{
  "activation": "prelu",
  "depths": [12],
  "kernel_size": 3,
  "lr_schedule": "step",
  "warmup_steps": 500,
  "weight_decay": 0.01
}
Rows from block 7 of a small multi-label audio tagger, named by matrix and row number. Each number is 128 + 24 x the weight over its row's rms, rounded and kept within 0 to 255. All counts start at 0.
After each channel's rows are labels from the 100 clips, of 14848, where the channel reaches its highest value: "strongest on" is what is common among them. Only what is clearly more common there than usual is listed. The data: synthesised sound scenes: up to three everyday sounds over a background.
# conv: pointwise conv (model.blocks.7.conv.weight, 256x256x1), inputs 172-255

conv.254 [116  80 116 114 101 113 117 154  91 121 133 110 140 125 173 105 115 148 149 127 116 104 115 211 107 111 159 107 126 134 155 118 100 124 109 157 117 106 111 166  77 143  98 124 152 138 115 116  75 130 126 134 188 128 118 135  92 130 120 205 108 124 122 148 111 123 114  93 105 161 131 130  95 135 142  85 105 147 106 144 104 124 110 104]
strongest on: fire crackling

conv.249 [162 147 122 128 129 125  94 164 173 145 170 113  86 132 124 126 129 128 127  88 123 171  80  88 138 114 124 134 154  99 107 148  95 141 153 120 102 141 138  99 179 137 138 175 111  98 129 131 108 121 117  85  69 123 150 139 151 114 133 122 134 165  96 125 121 130 133 144 129 122 127  93 111 129 142 115 123 115 155 125 105 123 105 109]
strongest on: coughing; first sound: coughing

conv.61 [123 137 115 143 102 116 178  95 152  60 112 168 113 146 132 109 126 119 116 113 123 125 119 133  94 119 107 105 169 133 110 139  91 106 100 133 175 127  95 136 158 125  95 126 137 119 111  96 149 151 153 135 109 102 125 131 107 112 124 132 104 133 156 167 151 124 169 159 118 179 132 122 138 128 104 129 148 126 112 126 109 134 122 116]
strongest on: door slam; first sound: door slam

conv.38 [ 88 135 160  87 110  83 150 116 149 161 130 102 104 143 148 122 146 123 141 160 100  74 209 109 127 124 120 127 142 129 212  89 132 154 149 106 106  83  97 122 161 116 115 178  76 165 150 135 134 108  94 119 134 135 151 129  87  94 133 107 129  78  96 100 113 146  98 171 156 115 168 120 121  89 150 131 157 122 151 101 117 148 162 115]
strongest on: frog croaking; first sound: frog croaking

conv.145 [148 148 136 106 144 133 147 119  96 126 165 129 128 125 140 109 159 169 103 120 178  99 114 128  85 146 172 135 118 122 132 147 151 129 127 100 107 139 131 142 121 152 113 106 147 108 139 123 136  91 144 146 129  97 120 122 140 125 129 119 150 100 100 149 114  93  92 151 161 135 167  91 103 133  40 112 165 117 107 145  81 131 118  81]
strongest on: zipper; applause

conv.16 [124 145 107 124 158 162 133 133 145 120  92 143 101 108 124 156 131 152  91 210 134 125 116 126 124 115 115 145 115 117  98 136 114 122  98 142 135 147 105 132 116 116 119 130 148 117 107  89 152 140 114 167 118 165 110 123 128 116 146 109 113 149 120 132 172 110 159 111 101 121  99 161 160 145 126 130 168 147  90 133 123 134 103  90]
strongest on: door slam; first sound: door slam

conv.62 [128  90 120 109 171 160 126  94 113 118 130 130 172 109 163 109 120 142 111 157 133 117 166 141 157 109 138 112 159 106 158 110 103 113 119 105  98 104 101 127 132 129 133 175 182 115 140 135  95 153 139 153 155 147 183 132 169 109 114 132  93 106 120 139  91 147 123 150 111  87  89 106 110 107 118 126 111 117 153 131  94 123 125  91]
strongest on: frog croaking; first sound: frog croaking

conv.241 [123 147 191 115 146 159 113 130 111 131 151  91 142 136 131 106 137  75 116 101 132 120  66 115 117  77 121 104 123 113 117 116 139 109 110  86 162 133 148 100  88 146 139  97 125 133 110 104 108 129 109  91 151 172 123 107 159 159 113 104  91 163  74  96 158  92 113 121 121 134 161 102 113 124 114 175 115 120 139 124 113 133 118  98]
strongest on: zipper; first sound: zipper

conv.112 [166 138 155 144  57 102 129 139 106 125 125 115 105 112 146 121 131 149 103 103 129 174 122 105 110 138 131 114 133 163 140 137 109  63  99 147 145 109 149 115  84 171 131 164 112 111 165  97  96 101 122 104 157 110 156  89 132  94 123 105 108 126 140 146  97 113 145 107 151 133  98 118 110 110 122  98  95 102 131 103 139 119 136 142]
strongest on: coughing; first sound: coughing

conv.142 [137  93 114 134 149 113  92 106 126 102 196 115 117 119 114 141 145 155  92 121 154  97  75 149 143  87 124 129 118 151 135 116 158  97 157 129 103 169 152 134 130 124 150 154 140 145 108  96 159 122 156 128 130 109 119 102 112 137 147 152  75 132 125 124 130 104 107 138 138 117 136 104 144 139 118 135 130 122 144 123 181 134  97  87]
strongest on: background: none; clipping; text has "clipped"

conv.171 [100 170 150 135  97 112 116  95 112 120 133 143 162 135 128 129 131 131 136 131 152 121 120 126 100 115 147 108 176 165 127 109 130 117 117 189  81 146 162 149 135  95 114 143  96 113 156 114 127 137  94 117 140 137 155 113 143 164 102 170 146 124 121 104 151 144 116 140 136 117 136 126 172 140 124  96 110 104 128 117 156 121 176  95]
strongest on: background: none; thin (high-pass); crickets

conv.252 [167 131  93 124  94 151 138 124 120 143 140 122 126 171 107 140 151 164  83 133 114 146 134 128 141  89 132 108 108 157 135 123  94 164 123 105 130 131 164 145 106 142 156 150 136 169 145 116 146 123 132 107 138 143 109 126 112 160 139 122 153 143  98 115 107 139 102 123 101 142 105  89 119 100 126 106 146 174  90  82 109 120 132  95]
strongest on: fire crackling

conv.166 [117 113 131 138 128 183  93 122 120 114 138 176 125 119 179 141 166 109  92 139 125 162 118 126 141 137 104  99 180 109 118  96 138 159 116 110 107 144  85 119 111 142 121 192 125 101 132 111 118 146 114 134 153 133 115 151 180 128 127 133 124 107 119 127 129 133 128 139  89 128  74 135 116 109 131 141 147 112 123 134 139 142 136 155]
strongest on: zipper; chatter

conv.199 [ 66  86  89 143 117 143 110 165 129 136 171 137  89  82 136 106 130 146 133 131 151 145 112 116 142  85 170 101 169  97 110 123 110 141  85  83  84 137 124 159 134 109 130 102 109 119 143 121 107 154 115 137 113 105 112 119 156 122 106 133 152 110  79 109 132 122 127 141 119 116 120 137 126  90 142 118 136 105 142 110 148 110 101 127]
strongest on: typing

conv.208 [150 116 132 138 127 133 164 134 119 148 129 138 108 126 115 104 110 147  81 149  87 126  98 127  74 129 194 116 111  85 130 113 110 150 117 134 140 151 128 110 132 147 106 149 123 157 128 136 118 121 149 115 122 134 132 110  88 102  98 129  99 115 110 104  97  95 124 115 125 138 130 105 128 134 117 132 117  81 107 196 124 128 112 137]
strongest on: zipper

conv.136 [145 138 105 145 158 131 161 150 144 110 151 168 108 128 117 128 104 138 140 168 137 137 185 120 152 106 134  88 114 119 145 122 129 124 110  91  80 120 146 148 159 155 142  62  82 127 158 146  86 109 151  89 133 161 198 121 128 126 117 143  77 100 188 101 153 131 128 127 185 132  93 124 142 154 133 155 145 153 116 132 120  89 119 136]
strongest on: frog croaking; first sound: frog croaking

conv.86 [162 128 149 152 133 114 102  95 129 125 111 156 145 134  98  87 106 165 155  87  83 196  98 132 157 120 122 133 124 140  73 152 121 152 144 142 152 141 142 168 177 154 134 135 127 111 141 119 114 106 113 111 127 134 139 101 134 151 122 113 144 184 133  83 118 126 156 125  73 139  90 111 131 137 117 124 138 123  90 152 104 155 106 169]
strongest on: coughing; first sound: coughing

conv.20 [145 154 141 167 130  97 152 103 164 132  88 125  92 125  94 149 174 171  86 118 161 137 116 138  89 150  99 135 145 149 116 113 133 149 108  96 133 113 183 140 109 138 120 134 113  84 151 142 125  95 123 131 140 145 141 105 139 143 131 103 211 138 141 103 139 132 174 136 138 152  94 120 161 116 125 129 144 101 113 149 123 127 134  99]
strongest on: door slam; first sound: door slam

conv.127 [148  87 142 161 116 136 153 228 100 131 137 124 102 134 128 126 141 150 118 148 132 125 126 102 100  86 103 128 142 158 143 104 115  93 143 115 100 121 136 123  98 162 100 109 137 128 153  90 114 171 212 120 147 112 147  90 110 112 118 176 140 146 149 109 150 113 130 174 140 224 155 100 124 108 118  99 125 110 131  91 128 122 117 162]
strongest on: fire crackling

conv.32 [107 157 119 120 167 136 142 159  71  68 105 142 121 120 130 111 148 109 194  58 118 166 126 165 140  92 126 150 157 140 105 133 137 122 152 142 126 108 103 107 152 116 122  88 105 113 122  85 180 149 143 182 109 116 142 112 108 117 117 140 141  90 129 127 124  93 187 147 129 226 131 134 126 161 143 112 133 130 128 132 108 125 164 157]
strongest on: door slam; first sound: door slam

conv.14 [143  83  87 138 102  98 184 154 162 105  89 160 134 147 141 134 142 135  87 111 104 145 110 155 136 149  82 106 122  92 131 136 102 158 122 113 118  98 106 126 127 116 130 120 137 150 180 115 122  92 118 146  91 144  87 158 178 101 142  89 141 123 105 136 173 144 114 115 123 129 115 112 127 116 126 132 179 141 102 117 146 126 119 117]
strongest on: typing; laughter

conv.164 [156  93 123 154 151 144 156 140  93 130 144  47 116  99 147 111 132 120 120 118 122 121 131 145 132 165 134 157 149 118 129 117 116 150 130 117 133 132  68 119  72 118  95 142 142 112  95 150 137 113 132 142 118 127 121 158 155  73 148 123  94 138 139 134 122 107 124 137  99 129  87 115  95  92  70 147 176 112 123 132 122  93 138 123]
strongest on: vacuum cleaner

conv.83 [104 124 117 170 100 110 106 103 147 151 142  96 132  76 154 115 104 120 122 108 139 123 115 133 111 131 100 112 157 131 130 139 152 173  80 157 103 101  71 129 115 108 117 154 129 136 116 102 141 122 133 101 127  60 119 142 115 162 112 124 140 115 150 128 127 106 128 103 122 136  96 152 124 149 116 158 143 111 145 132 115 150 158 141]
strongest on: vacuum cleaner

conv.28 [125 108 117 171  94 131 147 157 113 161 121 128 100 129  79 108 158 143 133 100 117 106 108 138 122 113 134 126 105 144 126 124 121 162 181 137 111 150 106 122 138  99 169 130 132 131 122 103 101 154 115 126 139 166 108 116 132  83 141 152 174  86 167 119 123 120 150 164 125 122 101 114 128 128 139 123 149 157  79 139 128 112 113 147]
strongest on: wind; thin (high-pass)

conv.85 [103 149 126 132 105 101 110 137 143 138 144 122 149  97 116 119 169 135  95 138  84 129 126 122 119 155 119 165 226 136 115 166 145 138 145 122 100 136 109  68 132 113 135 127  97  91  99 113  95 113 167 151 112 126 114 153 121 160 169 136 118 127 163 109  96 110 172  96  98 122 190 129 119 113 128 155 145 111  56 172  90  81 108 124]
strongest on: door slam; first sound: door slam

conv.157 [129 128 157 143 166 135 121 124 136 127 123 146 135 146 159 118 166 114 150 135 153 119 125 116 107 115 136 110 117 109 104 144 120 169 133 124 149 115 136 161 149 130 151 119 154 142  89 155 124 184 129 126 128 151 109 140 123 121 138 134 106 112 101  89 116 106 136  98  66 123 137 105  97 130 128 103 102 154 175 121 156 143 134 151]
strongest on: zipper; first sound: zipper; background: none

conv.98 [130 158 128 118 145 165 187 122 125 151 164 149 134 131 153 150  68 159 147 157 120 141 137 138  82 175 160 154 107 107  83 119 175 178 110 146 115 131 141 133 130 161 139 156 120 151 104 122 120 140 138  95 153 188 143 106  97 127 117 146  88 152  95 116 130 129 111 142 143 126  79 136 127 115  97 151 127 115 142 179 187 129 109 169]
strongest on: zipper; first sound: zipper; clipping; text has "clipped"

conv.187 [140  81 151 147 121 140 123  98 118 132 126  62 114 127 155 110 111 106 171 108 135 117 109 151 132 113 153 100 124  94 133 114 132 119 156 139 142 115 164  99 169 152 129 147 136 206 135 162 110 111 106 133 149 139 163  97  88 117 113 134  96  94 132 139  96 172 130 128 122 113 194 121 100 129  90 110 144 146 147 155 146 114 134 107]
strongest on: meowing; first sound: meowing; background: none

conv.64 [106 120 137 116  76 132 123 127 163 127  99 110 144 104 124 113 172 130 137 103 135 105 114  99 100 149 141 148 131 106 119 154 153 128 129 118 161 110 144  95 130  97 126 145 125 166 114 116 135 112 160 175 124 122 145 146 109  99 150 100 151  86 105 120 142 111 105  80  86 128 196  95 134 117  78 124 160 113 153 113 115 105 129 109]
strongest on: meowing; first sound: meowing; background: none

conv.37 [ 70 119 133 152 115  98 123 150 134 142 122 116 102 133  97 111 113 142 101  72 129 121 123  82 105 145 155 144 126 102 128 139  82 122 153 120 132 182  97 145  99 119 110  89 128 130 137 148 120 113 115 101 125 110 141 148 113 104 108 117 116  93 130 134 115 132 103 139  98 153 117 134 135 112 110 119 118  68 170  87 145 138 112  89]
strongest on: zipper; first sound: zipper; whistle

conv.140 [200 124 117 141 129 125 179  54 173 130 162 167 115 122 112 155 126 143  72 116 151 144 150 146 163 135 168 137  96 125 119 123 151 143 135  98 125 160  98 131 134 138  96 119 145 132 115 144 111  94 107 139 127 120 143 118 129 130 157 132 122 150 108 133 130 140 165 143  91 145 141 123 122 134 132 114 139 129 139 138 102 123 103  83]
strongest on: coughing; muffled (low-pass); first sound: coughing

conv.122 [ 93 114 139 153  77 123 151  87 134 105 125 104 107 156 147 160 104 128  97 159 126 132 157 133 113 169 125 142 145 130  89 122 131 109 173 123 170 145 133 141 172 106 118 120  82 126 139 153 207 109 120 114 107 156 176  97 114 138 127 114 114 125 118 107 120 123 116 155 134 120 174 125 136 149 165  95  95 108 169 107 117 110 140 156]
strongest on: meowing; first sound: meowing